From a checkpoint of a small class-conditioned image flow-matching model: arch dit.
Rows from block 2 of a small class-conditioned image flow-matching model, named by matrix and row number. Rows with one number belong to one neuron. Each number is 128 + 24 x the weight over its row's rms, rounded and kept within 0 to 255. All counts start at 0. Numbers have three digits each.
After each neuron's rows are labels from the 100 images, of 14848 (inputs lightly noised), where the neuron reaches its highest value: "top examples" is what is common among them. Only what is clearly more common there than usual is listed. The data: drawn small creatures on textured ground. In brackets: how many of the 100, against the usual share in percent.
# fc1: MLP up (model.blocks.2.mlp.fc1.weight, 1024x256), inputs 0-85
# fc2: MLP down (model.blocks.2.mlp.fc2.weight, 256x1024, transposed), outputs 0-85

fc1.423:141060090115130137128099155089123112126134162135098112184153087129141140072133049137163125121106107129137154130130124100095110116147110187181127164118136122166124136144145176127146108090124133156106138138133111150162140101121124080118140095156136160116123128
fc2.423:150128106081098119099157070134145130090159160105138103173109143118125122120105111172110119117185133149134122142114108112108085118119082155159125121112140129172114145139117142121174055112142137134117112125123110111092130119142165184103117135091107133162109104
top examples: brown (26 vs 8.3)

fc1.329:135124121091100098129110115149110066129159094128135167118136073092107128133124122097116124102153150130177126139139095125140116114146143108161149131141168114091157110106131078125155118145071114124138130127138115126150097123126173139115089155127088155114148126
fc2.329:132154151144142124148153124162119139123133099090133076121153187092124165154127139152110129143123090125156138150159103142147136132101092134168091124119119137129102156138186146125123120116112105119125096126130134115119121135153125137131184126125106119092119089
top examples: brown (33 vs 8.3)

fc1.35:108133117094137136121106074122138140121141130147103150138084132140100092117120118117161101160136164127108145116111137139151113104130153150111102139138108125100166138123156116104155166131132131116171117125116091176134096138149133098129120123169159066147127117
fc2.35:105133122170144121118147091108140135126122127121151147110072106066130145135124121145102088115148099122112122106082116096162124150124128131105136145095148116138103116118157138113114107127147128133181094121143079171128104113110151087170137136086153094077116092
top examples: jellyfish (38 vs 8.7); snake (29 vs 8)

fc1.485:126108119130080107075149189143137154163101093135099131134103125128137152104080141136124163110123149163111113133157076127134142146119115127100095117100102128122107156138123107156142118141092121151115123122127116114131137088144158105140152112126091111124103110
fc2.485:159123115110166113061090169124124097097140111106117105128130128132158106108073132164113138172127095149096130125141082108086126127120097124103186130147138129123129095103127132157126131118110138098140117121119115102134133132164090088151108096125105118132108105
top examples: dragonfly (29 vs 8.2)

fc1.516:112135190081166152198127067128159141176121125095123129129152127112101128121099154111164133163147123127118152182135142133145120095140107105119127138092160128129147147140145103128131139125101140125126132115147113142142146161113116136135127147130115114124140106
fc2.516:120140173176123130202132084136134126110143105132119137137136158126144149116102129139097144092143143122116078177138145121120125138128100117122136129131098143086105115112132152103126121121090097123116121118149113101131111098117146121180137140141104089133137141
top examples: green (30 vs 8.1); snake (27 vs 8)

fc1.767:124098105126142164128155120130143130195135106113129119122096134131132097104144097128135092129138131104129129114059111128115098117126099140126209117122146151117151103149075126124148127077098145184146120117119109124134158130119131169150122098095090112118159123
fc2.767:128124137121134087150094096127146124137152150094126102119122111108143192140133139145172110111159108120076129154131176112150094156134147134159155168147127114138181169093088100126129165143147128117089112125104130158154137103131101120106092089137136122145095087
top examples: dragonfly (69 vs 8.2)

fc1.707:138153127124159119116102139123119124069180134116166173143140091129126132082085131136118140133126125105111105119130126109131133160131177089108160119096119139142128163093119135161167121115133161124115091119151134169127168128091126142143142118112108113138134123
fc2.707:138121094152084119115119122140140114153134136152125132083136145112163129078099121087129108147125150150101134129135143137125118135092117146123118123145148124141165082134098119134092080147130128122082132134140155152161088127164116185132151132149142158137113153
top examples: dragonfly (35 vs 8.2); red (29 vs 8); starfish (26 vs 8.4)

fc1.513:141122146108111148141130117126135097129118139144123173130091155121128116135151148140134120151137120148114158090178126126106141133141129147116189113118138160145157124152083149066126194132174121116145130123103168118119157183129149143079135112120160116135108104
fc2.513:186141120110154150120124150135135173135136088121110140133062091115131124149165136092147142111126139138174109105170098107139120145103140141143093119113093178134125127107187135074089105127136130107159132118085145133148152081129161124102083136158158130124114137
top examples: crab (64 vs 8.4)

fc1.154:133129124125189121152148101091136128129119148134153179170124146161159092133171137139137157059103122120158128138142147122097144123130123083128139149142129163122114134131121085131153157104137100105168131161143171116169159123103127149131178153104123148159135134
fc2.154:141086137107143161176061117131147147090110132116137145185131101136096112125140146118162166135136131152141112158112108146149133098127150131182108111100130125110151116115115119097128087143142127108126122128138141120123119150142101122109059161151144134129125101
top examples: large (70 vs 25.6); starfish (28 vs 8.4)

fc1.758:128137144120122180096134102139119139130124150167162098116148123081131119160156114113076106132131135145145185155112131139091151130098133113156156118141086123152090091167112132142140148119140111130118139174126127106111145124151090113112151084145144076097133102
fc2.758:111103143102137108161187133136115127125145133133119098140150110101093130138117138127121122166107123126118105116167125150086129129188172146198145158112112144127123113126137175116097127106124141100150157097093084106124142084106172093088115110176142178135114113
top examples: large (53 vs 25.6); yellow (25 vs 8.5)

fc1.454:148109130120169105136129132116128138101119112110143150131128137118106124122120143152178128093124157084161110113097149116105143076145144135143109141136135191128145161115128091141146163191152118133114107131084137165131181177124106150160093129136133157126126147
fc2.454:115142114127131124184099135157115165191113113178129137067130103124117143154108190135098135146159126110172158103137203119145121158143105141128166118127147117128123095142127155105108156115126126131122114135124128130157172123146103158121145140134200162125192150
top examples: jellyfish (44 vs 8.7)

fc1.69:136138182093120163129129139156067108129134134120107127134112128148135130134136134156124104131125133120115143101137154105155137150097133129136074131127111146133136142154147125108136115133128094118125136174116101123168138130148115192123116103125104063111119110
fc2.69:089126161061147145096097138133142135107115118141143111085186113131138142124128170113136150154094130119134152096111104109120137132130113144068128122103123097148147107105095150094149130120109126171169111117110149131112149129123155062109101179145155139128137119
top examples: jellyfish (61 vs 8.7); striped (39 vs 16.7)

fc1.146:112118152121136115099133145128142120128081104093122125164109089112143112148096147128111128132138097123190145084136083117162143119126122136137173153113145128126194130151090174143119175110128126134134095092113174163130139125152132124106096083155119174133092128
fc2.146:115134121128116084122097146104118110119140067120150136151134116135126129137100088108148106096136125119122205140144140120125079057147121197121115122118113116121181191164141106175108127074143149099151127106074124147153124099137113103130123135116123115117090114
top examples: dragonfly (63 vs 8.2); starfish (31 vs 8.4)

fc1.330:131141144110133182130114160101060149144095114085089099114156093091144142164153117135122101169115110103126156128140148122152117117105108141124136129150110127123095125077111129077119149105090115099092156130129075104121143107152126134143143146126158132155115131
fc2.330:118105080142134148115133140143139122106140086160142141110133182150139100184168089127144133106121132141109084141135143170135130120184127147107105172118119130116156130163110127109121129090127131148128166169112082162143197133154126134127135120127136164146124142
top examples: crab (26 vs 8.4); white (25 vs 8.5)

fc1.631:156113130101090075162144109117156128116140051113154126129142096145132121123117141124118121100113107118092126128065145124139158123144116108141094058143134126185174064173149138117118112118125117117170132073110138130127156123129123156130121127137117099143066125
fc2.631:121175157156182119167094133063163131146075107124133132104139139147111132125150151117138130131145119117119120120085139122142155117105093137109180066140116128184063178101144134141115165118120151137145138124134133131122174122117162168131146126132112124113082149
top examples: yellow (25 vs 8.5)

fc1.546:074106149109124144161176176098151172146129101159108104171126135113134113135131126095087094080147157151119117118143146126133116149133119138090140153127121133176132136134134123128187150133126133114086110106126159092135122083090165104120122131124114152131141111
fc2.546:076109125139128128138112145165164089146128104088139147158110123143132152129154122116144094161134101125134126131117143135114134111065151125106141128136156129133105155086127131126132122133148108124144152159126147112104124141132081127123143098150121130100132173
top examples: dragonfly (29 vs 8.2)

fc1.658:132119122130130142118147138092130123089164139102167145148136141129126105137113170131080131100132122097167109168155137159121102120149142133109082152121145110143084116111110113040128143051137121161126148157137140097143109103119121166112134128157136156149169128
fc2.658:152122128135139112154185111150111139157100124095120115168144118125137137108174101171180133129115140129146148105101150145136095093143093136070102093113131134131151163129128135092151134179125144111168152124145077131154143160113194149139112168148106124104161127
top examples: yellow (31 vs 8.5)

fc1.404:158125103097126098115147127116119129140126143119154136129127137106127124177107136131110116080109115131147131107134129173068128108131148136107118155120111085124119123153123154121136142123081096157174161162088148121156098115168130162161134122126145166138136143
fc2.404:130091090139135105098120122121115135155107100126130134142143142162211156106127138145130091144101154149120134104115121108138150170104141142131106140105175101140128129095116089122114114140117176119124140181130121132128088143171108141115153127103138189119142172
top examples: white (41 vs 8.5)

fc1.110:149122127128138133136151118115122147116117161139207148133170100123081157121127107134144109141163130120119137140130119145126113129138120113112102134158103136126133119115156158118095139132141111098091165120144103145103146127105105118125120104115124125151121106
fc2.110:114124172099128118105174123114169122128157133168136118118104140114190120133111093117125125099116151166106121136111148120145131146131139118178102164176101117106122139121125144155118129108142153118156089150126180135161134107163123106176131144125131118096130083
top examples: green (80 vs 8.1); dragonfly (36 vs 8.2)

fc1.212:096141109109129152095186111148149101130121144042120116140116100087084117130133112136112156142086164131163163117122132175155104119126169113074148113124069155074140126127144132123128129158122099140141128135146145112133118074175116108153111118118134165147158112
fc2.212:130140108149152124136052115133107139134174153137124094125119129159099188145128121112130153128125122115179082145127136081116125122128114139116111116133122103117100139151109109133120144157194126147197104089143129128110139162085145108129125109164121145117119164
top examples: green (30 vs 8.1)

fc1.435:138127123147122150133135131132128120145138146153088129102134186160151130137161103149138108134059140122145105112139133148128136138154105140146121151117092127137139130123118121123120147112132119114113099040127114124077117127169123111086140134133128102176119199
fc2.435:134096125078123122106162120118111099146107142148154117120155074162080127104128119105128153139118091099136132140135138123118123113172109132137168148134142133073115124151137089100132105142118096162128091114130147115134109125150105120109138129124121123083138133
top examples: green (47 vs 8.1)

fc1.268:113081129107129133122129075134137072062133138084142115129132135123124134151164138169096123085113151063116145127096085107151109112163154134153116124121148126094140144110183095114137115147145119118101133102167102126139161124088122110125138047102118174095147129
fc2.268:155103116139117125080162097121130162156105156128119143113128102089127123196165159099164103149145158120104159153133115144077129129115131121173068113143116105168144130132164127071127119084106152151048120140170126170155148106169126139090108106151113160145120100
top examples: yellow (30 vs 8.5); white (27 vs 8.5)

fc1.424:186160142133123134169117110139139130110185094102138099151168156108132090173128127115181129087142139149131136120146145126113108189125167103081133130137116080082121167123133146135180132173140143136138101104095138139130122092135105155149160120122141123131118113
fc2.424:150124134157130117186185190085128112144102097144140126134127110111137163134141145119125121158130138136074105115162124117110098084121136132120115142137135093133145104128145086057083149089138111136135150145096091146109115153134147139108126089116139124138113128
top examples: yellow (50 vs 8.5); orange (32 vs 8.2); starfish (32 vs 8.4)

fc1.195:097152146125166114105122140112190123128154109131145140154182137169126113142123089095092170129131157091131123133114158153142104115189141132109132126105122143163119132133126142133089155135161138132180136106128079132102125135072135162108128092139162103075140113
fc2.195:103116110124106119132113127141065155115106105122133137144146114104130134137127093099140130167130093121116145136118136122124118130178141110105131148122097123117127122124117127116144093122141093123125156106113085156111141164141129097144136119099140110178136164
top examples: yellow (30 vs 8.5)

fc1.766:137182135092152100117181137133136164157169129144101153140124124174119149132128157149149192121152148139134167128138149126145122130123160119146128113121113160123135118122137120125164115132097139139145129113165106144130132135081122139102138132123098117119127131
fc2.766:080114150164128141151139166122102137133125117173101130117146132106136142109127131119101124112100161102149157148138107127087163129130108182127114075167124142130095124168135127131133189130105122026116144123117110127129065192142121130100183116113117062131132144
top examples: large (72 vs 25.6); red (37 vs 8); snail (32 vs 8.2); colour: blue (32 vs 8.6)

fc1.360:135114137156115125146121121118147144129105105122103192126116130120133164111139118121080166110186155120131150109061128122116130138151143094136140098132118125119126112122167087094126106139080130089098082105114107153121168128137127099107133136121112095116125116
fc2.360:115154125127131130093110126125114060115108111139115112114109155113110112083100139116132094142149135132108126155161103102097131118108068106053081132118146172134093107113166139130153154162136107105112095116133213114116180098107128147125160125116133096120116118
top examples: large (60 vs 25.6); beetle (39 vs 8.5); spider (34 vs 8.1)

fc1.322:097130139144128120122135145121124173153091099159133162121105109113125140171133118155100153115077148138139146081150185121169136165125093112075144160144128114127171126157101131122134144083125118120154147127103161121149118133149134121128150142164117111137118106
fc2.322:090137139164147090060127093130128113116145131119165137119104145128106114122110121121154119157131140126105124122131175129136116059149155134140085163125124112110108165119119108109113177124083125106153131109110131131118124136123136158145161153104095121132154107
top examples: jellyfish (71 vs 8.7)

fc1.230:161100164153128091107100128117139154135147101130127064144111139148151135157129169114138131114066142139162143123173111144159113121119168088145162118090133097152126090141183138146137123124172138119134146143143141131142143142120112149145138096128112137167122160
fc2.230:167124149152158089099140189173134129129105155152141124151129139120163171143147157187145131135141140134124127128106137179117078105115171142118109138147145064116147159139187074130139101157124078128111134117107103109118102148095135098133149146161088130120133118
top examples: jellyfish (42 vs 8.7); dragonfly (38 vs 8.2)

fc1.706:114114137110135081126127103123127155124127116109134121154125135139136144174164156129122159135117132138146124148123087142124161177145108154115113142118131133122112104114144133103158127121076132106115117125134136119142136154112131116081146153126130148132111117
fc2.706:143110104189112115120092127130149079104145110173126116209131118143121103139153167127103145192135121132131106144061122119124135125129096097126135158122147149124176139135124149139138138100161137151123144126103103163127120159127135117094117177124090138143122129
top examples: large (64 vs 25.6)

fc1.534:100074086122125113080094127105116105110148133135133112206125138144123113160102146139134115147134124119085127103088116116102150117098129126133148098143120094138105104118159127123107135122103152111128143119081122159114162133180131102146125134101135107154111163
fc2.534:169124097104135115099097129123129134150122130145149145069147121135153136119123108148119119165137134098131174176162169098162087132118116144136116140141116142123139163111121095118077121123098140134189085107155161113135114136109114123136133171147091127134088133
top examples: dragonfly (57 vs 8.2)